Weights of a small image captioner.
Data: 195000 training examples, 2.8 epochs.
Rows from block 6 of the image encoder of a small image captioner, named by matrix and row number. Rows with one number belong to one neuron. Each number is 128 + 32 x the weight over its row's rms, rounded and kept within 0 to 255. All counts start at 0. Numbers have three digits each.
After each neuron's rows are labels from the 100 images, of 14976, where the neuron reaches its highest value: "place" is the part of the image that holds the peak. Only what is clearly more common there than usual is listed. The data: rosettes with rotational symmetry.
# fc1: MLP up (encoder.blocks.6.mlp.fc1.weight, 1536x384), inputs 256-383
# fc2: MLP down (encoder.blocks.6.mlp.fc2.weight, 384x1536, transposed), outputs 256-383

fc1.97:108093099099167119105082118129101154144108113165120135143105204146141116093079158136128112123117130108162127124079135103081045079122103046127117095124158130192161111112171082138083147113134130139132169121113143143128078108079109115181217101140083118108117151160147126168182134152091137128201125124133222113173125083149140147115117114097075179142140161127140177078118135129161107132167
fc2.97:088169127138083108139165085135117100155154129111117132073159115111122136144102131164145116108120095134112154119136114142147173211093154204099124099175150151117144102131157114185128111170164138118134082149138114117114111139101092116134114130130134190151150085103095145116166077127123153131150100074135065142114145140098107068102127151135145177143108080163124069154158103104071155131128
place: middle right

fc1.601:077103120122106122113127124146199159133161132108151140146086138189101101125142127090080147125097093120170101145128118151069124099125132100132122125087131203098161150104149133124108118138094110107134124139106122184172146191123137088185120133108138138098137140126117101170127063205213121090176117136196176125151170113158131093160133215152059108181147133153125140105135147079098151072086
fc2.601:108110096115127117122097138122177105144142138118135136060154103178203118153122079100126160101081155107160129132101132173146124166146156066160146115188094146088111167123097152142095119153184196120156197093154188161136171090160113171153160124107160161118109135113138225102096120144124140089166129074105104058150136157092152159130114119063137096114117127117134078188123183120112105186103
place: bottom right

fc1.199:139128081099184137074170083146196129136146087106129173076152134120120096164113100132101096115166123102168140042111131123174127154079139209091133198092118084137175166130126093131115197161136137153100123113103089177093119120154126201099070170163106117128095147164068164133142108109140114105099093136087099104118161093090138128088130184139142120101110046117115130103095159132123150112101
fc2.199:075091091154183184089107100154098142150126055139161104151089117147114202118134154159129160148134051082121127130133142134131198122102114117165180171127058121065060178107107183110152116077124116108071103138169149141115194189134132098129095163119117177067109138177162119165124089133060104133168110098185095044134143100159116190055160137125156112131088110154142124098088117160180131103125
place: centre

fc1.572:104123098153106186133115143090143085067107121076112121135199091111114173139161123096119151082096085117075169096148000122091134136116090160151107101143141112122082100141138079126151125124173169139165131155050143120112102142128121114085091128179165141145170053129114126122146128166143123143132133105072122137124140194092122103107118108148128090119143166121114183122156150110169110156159
fc2.572:147127129116126163101107078177099150101117175097128128125105086090120155100122136161090119143126131200149084127092156128104143115174153081163140116165116100133145178177103123111086088123124107137053100110109101160112134166101109174161147143076160128177091168163140115118134147067126134162118093150134092107078047115149153110140113141156162189157122170097152104150096135137097129131058
place: centre

fc1.274:094130116116149148113128123109151116128091156126168138164087138144141187138096106158132096153128090096159075112107070131128136120121181134159140076178128106115118153115142130137132036117109161135102167095088169186093050107154080134162193111104199123111131151169097136187189129100176132172097101122165121145114156127084138131088099160167109147167142114138102131130150099119191200137116
fc2.274:151112122143145133055154104176117082094126090113155185133145128137116135136116128125122163083160113113180218138137160071142125141142134171084143161135131089132128164168099094114155131141153112158140125107107137111061152077174138074101124135156091167145126128143127135072116155187148175116146188127138091098147159106140092113167121079065143153067088139131088155104121160180106093138126
place: centre

fc1.79:083110079141066126139087188145116135103099119130142141070133118140149066101038143102094138114071096138148138164164160193095085096155114120191119141142142124134148123147141186085125122183131112137187098143155067124212160150180144119147119199129156142094086060128146105135103115173147120169068087114102109134104136135142126098114140160111120206142160098040111173113133143173070141112139
fc2.79:050181163131163150165150133095127180133109091110131142092148135171134156132171124150122093124159159180113158152128127150148184127106105154092115115169174142133073146125169130109150145082116116117091153096056107109088175198081117096117174031094147075117158199062144160098144058107173143088181137106140111147134095111176116087084115097141148137131167073131210012126106157109210169166096
place: centre

fc1.509:121082134088077151110128155177119102150166158109126093145123115141155122138171149157078178168088154151168172113110120108141076155103151151097043057137141130096062138104152148136140151150105120141097142147112079113172089146093161148107144159161168176126127154117145156127168101181031102103124116069145177173086166096108149123218144132093124135165089142085128139123159177083140092161102
fc2.509:131138118128107179122117161119126113098108118127158112175079194111166171128076120126169114104162109134090097169089204191183148135136076116129172146156099103138133096140126130140114122169155120164091163160164153119066143111165115112164124134105117089178167059131116143136118138041168140120119132093174103081122064104170125158111127166177097154153151086140165061136107068142124131128144
place: top left; bottom right

fc1.131:152152114109107119089108124092123130063104110119163065073120125135151128176126079151111124131146133176087176118137148144129118065132020183162151106121120151130192095116075124094146125117131096141165178114091147145186171136157128151144134132114107145139153144132145127146115150189189119182077119080108167191131124076158124133148113143147141186108114171159093174114168147101098142175161
fc2.131:120070148147144129179090120143139122126110118095133092118146144129157103107053140132165119137121152125140102210154198179166180142133143157170128149119182131108149135112186158213084101050205163135190137203101087145138085085107133179131157112139136167134127173167116126115156104130085144102139098145144165133141120105129103096138173072063109087089155103124092136128124096139155139104102
place: top right

fc1.737:094127140132151137173098087100110182143188134101136138121140140095092138128178127122176145140157151120209120084082196167175097173097091217157141097139107094178146094092107156147104152094131115121111148178204157158185092104082114081139159134110175145160145118105143122157112153161146085163128147106166145187156136142207122128153104129163126077145124084128155119055150189096131111078143
fc2.737:126115143138135139132171144162084108071109178129120102096168173144127118150094119081144137169062163165080157160132144102148102169184181071102143124185052110104106179165110116140141105165128199108142127084151133148140132130144151147084155196157109094119135120091099064137078109171115150133100156100141095153143093171060134110126161090112136174109151179112082153154090126169131119147170
place: top left; bottom right

fc1.440:138142077163123130089120155117128120093058141117134161165170175091114151113212136111073104108095191207120134155134110143162142073087122152141079138077189129081148112166134128184208185076157160113133094154087176121197129153107152093112090115129143153145097108150108096110126147150152096104041088155096135126155137098145118132098168167148117116115118067174115092089164144136150157148091
fc2.440:132140173113097106124108111125119133139199146115122116106156116145148157141119146133108145130150054127155137140093100145102178183165120174151130120170035120141079100096100161166128118160128095157122138143105103133076151128136111095095140136146143058084181141112119193106097115097127108114162175100164081106132118159084082151136102142146107105110067186105141063115132094128158133085130
place: bottom right

fc1.495:108153100139106124083161104136102104135128131115199133142108170113135163116161099083135097140098140110112122128137119094085055112100185071116111174100147140103092142175146127084114173128064136160109125118106138103183077076181125155160194174127117123140168122131204161183118145153120106123142150084145134129125125125144086086072155170152033162132130132167093090110143098160130115155165
fc2.495:077103130098115164088095162101151138114169135103125103113162092175159120117106090142095136171125136133125106075126129198157151094114063194148124075135092148115143089111152173129111124134161106081122076167153116115159121174114137176202112076123147138174152132151111171149130105108180176097101099164140139136122097084115165142124148055105197082130129166146127100148066144152072173073087
place: top left; bottom right

fc1.255:079138163108132145089101138140108106152096171098139130112094099150143173133134166137100172105124094153102174155116104109112084117143113127068090130159167127169157097075164126076118141095167055141121196161110149110141110103152083114185145146171112102162148159126165197155125143077128139093164135157138123111163131145175137164071140104146105177111099105161167130178132200108107047118122
fc2.255:120093055138119147133069116154115145140107097183101124179075118130103123115060126129177098131149117121141143092114158095134137065083149169203128134111132098138120104123180177131141090135140152109150081140117140166099115151133160151109093075127187124134164098182147104106112107104111167085153103105165107190123184132128138113147161113105097111126156167105108196112132121145079231110130
place: top right

fc1.628:123111144148097118171149070138130098167124179152141064112082117168151132175119137117121110163140168135077075186142158167153127092138197159034096135131143140108149131159087181118161084126107168113154156111083139088148092118130149178090128067166105128110175085094107123139126114091131133118191131165106105149103126153142119111130110097092110121189139104064132062125120117131161099165116
fc2.628:124088119104144168085132170083168125122129072084120123142158140095122140062143130146130124101127084105128123154154103127153109122145104137140080121114139118124139135130133081140073146124188133100105136169084117116139168174140137126176158157132194174111064063171157125105091097149108170156096114169171129104159124127145118153176123131095133157097162173187138180122155150114042101164078
place: top left

fc1.301:182120170105103140169138175121126140100165124146134125163130159093148190151117070101144178144088147066143135081092141144097152115130145079144104151100137113052121170114136039062098140138143125139098141128205158062150165114124106121140111125066117129129127133094164111105155114124139129124174108190170183137111135095154172179138118068108102149159117118144127142118135092146081075142155
fc2.301:112100144113122142115153127133115120159124128104110123121134117156096137180136128107103144083123087159137115156095015088115152112118149198110124086082124101093146090118089151145060152132125182121149081105130096148078076079150120167103161173167120120113142118188120184124164135138146120153122097144120124123110093062122080072116097135090129102122105101112123135130153149109169142126102
place: centre

fc1.547:147137127151126121169122095141156104127133179128144136102157172111139089098123124172137153144129146142148083122133147190115162161111069160114120151159120097105117157144058124156184171108100166126135180057131102116108061138138124122097128238109119162141183170113117172123081084085187117109122101129159123148110113161110084081110148097088178122162075184071119139130143137137162119161130
fc2.547:133104133151122175131135127075106177141093107147121060114093127116135123142126147092108101160138167177151163132114154129188072105099165116167114154107167131150117036097191123098083113107123167135155139177086219164151154133152151078142142097143081104132086068143144120097092108131046152142127148126108115123109138142136107170142106159172111102114185064148135136077124117145145114065093
place: top left

fc1.607:093125109060120145129109133137123126108141175130144201134143147075145139132124091132116096048124155118164149082131139161099070135146139147098151128188151115113125150071102108136140160092163072158102112070138165103088126123100151160138151232126137162211111109131156094210154135198092137109182145131160149162118146145072101085153125088139104152148066221092135179161108083126128034126130
fc2.607:127150129116098172161151190146113168111152143117117108130109152180108114085075164141132118163074066153123118117125160130147102090164084166130132132134096141137147106083163120113083095123148130096147131180127142146198154126169120180185139122118110094110105129120165112111180158093118142097084126115095106098130155130115119144097114129123078106130149188151103063150106157173033120157097
place: top left; bottom right

fc1.376:176143150133101151114106132172199157101129111148125144126120077147162112172123113073177123099156152068121080145152161097161123146190175236144133085106145119135104123141144111089107102171122112088157158064162167141166114175127157091130107118146152093133120075163175126146138127144135139124088201126165134143134073126132127147142098096173126041070122111093150088100151120094102198141124
fc2.376:094128144058091118118120128147131117133148144091100151135153130155090089121139107068096104186165077155107108106097122117160148129122132159113147138139199166139118151110191168084136140087183131116121120145105106113095111162123121113168134123123062163157078213118065103100168136086147127088122118133154112159164142067124180144156162144162157103170168135177102112156118160158165109081123
place: middle right

fc1.482:145065132179162086120117145170175077124144176125109122159060127190106160111145100137152103149111153089102077148147155109125162083139163110097169155119134072093151050146070111078156152142133144173159142131123131086109069052099131139177079134102153114156154162136108130156140157157102119108158092118144148203124086108089119133131144133087118177114171156123150126111160163079165111133109
fc2.482:146120112177136111181097157123098152116149198164152136121136095177106079091126093137130126095096112084121200130144110168138170179193085114109168149134104160120141214115134148166105124167179105159132144176079098157099116066102153116072200186134105112109114159104134124145112143132107195187054175122102129119106079050130100164156105103082116136130164110114092117096103109118118165070151
place: top right

fc1.417:095140135065067104103146124092176144024114107095072110163106109147132093115172066094140117087122131139129107146122076171117085128163089148141084181165075148138120136081138120140140137079117143152208131111096146102108145081147151085159140114165167115152082149138111142152129146147149142094121152135097132129155129169096120121115127135162120132180137167141115041138195115174147150099125
fc2.417:075080120096154091100107116168104147151112135122099120126168165101116072141128134103160085109215141120213096071153056132098099206100114090113207145161126143131132098164184141126116127147180104184116145079128164154139124112096124110048131105096099132154135097128059150110150176154137123105160152127142173101140129109154135118149109146168133143110168175146151091073134098054150141171144
place: middle right

fc1.473:158124149130116132153104158051158171125164088128158107079105135099065105138076168118081058130148166153100086136143116112107087141154118144196146144096172086159109102122103163114091136112186073177196100126114168093135098057068186161137112104177174102139114070130156183150111107130101150121103100062130182170118125164165151099124079186159111070126126109155106078138164121078109105104126
fc2.473:162098157132123083114149081150152146107094124139115138102110162056137167152075128092124191155108064145112136106154134091198135134145142107112123137115159118132095112097123108141179076150125150086149142121082154174113166192142079123151195078093129102098132153155100122087171238141145092125110174139125131147107129098108149154094115150091094144152147094075053135108167151154173153143134
place: centre

fc1.125:060083110158140105155106149105100122123086031112088033135146140124139108129063159148124145127149091104117158114122129135056140076150131079053143128085133211067184142105111114154112073152132117092138163158203106103136134100124037128081120102144114130127118145131161155135166143123046095177160182168087176050127118141127171176150127138135126096082156131089153122131150098097113104087143
fc2.125:180178138098180113119106128090126148176161164190151205141087130131155164099154146109138114129137115111135082129150135166125146106163117098154145062111140140203139125089133142131089105122100096103154137109058154082112141106121129080147147093138165090168060131184160152138113191168147099137081079098195146162126133132140085160132129063127155169155106214161067165098141154097132188128115
place: bottom centre

fc1.46:102118145155117156113113064117202128181215172090100117088145162190146075132136133186098146149066133046101085129100108139154173132130148157126134103144143130181128133204146098083168135130136128072092198082104121124174110082150132084102109125143134143110086093078131105174146050134098123122188163068108139114152170139087128181113082115106162122157128178073146091132120053139184091071140
fc2.46:162097110180152159117150127120139144132096118171126136170086127106058158093101154126137138119167038127112145127135124126111073094120097116100185132123083123067107198070176120148103147175120167148126087153120111155079153126140114193170141100075104147115135161131130137106132216120130142098104065143106127126074093121145140103149174166139096162088138140158078198144069116139176132145108
place: bottom right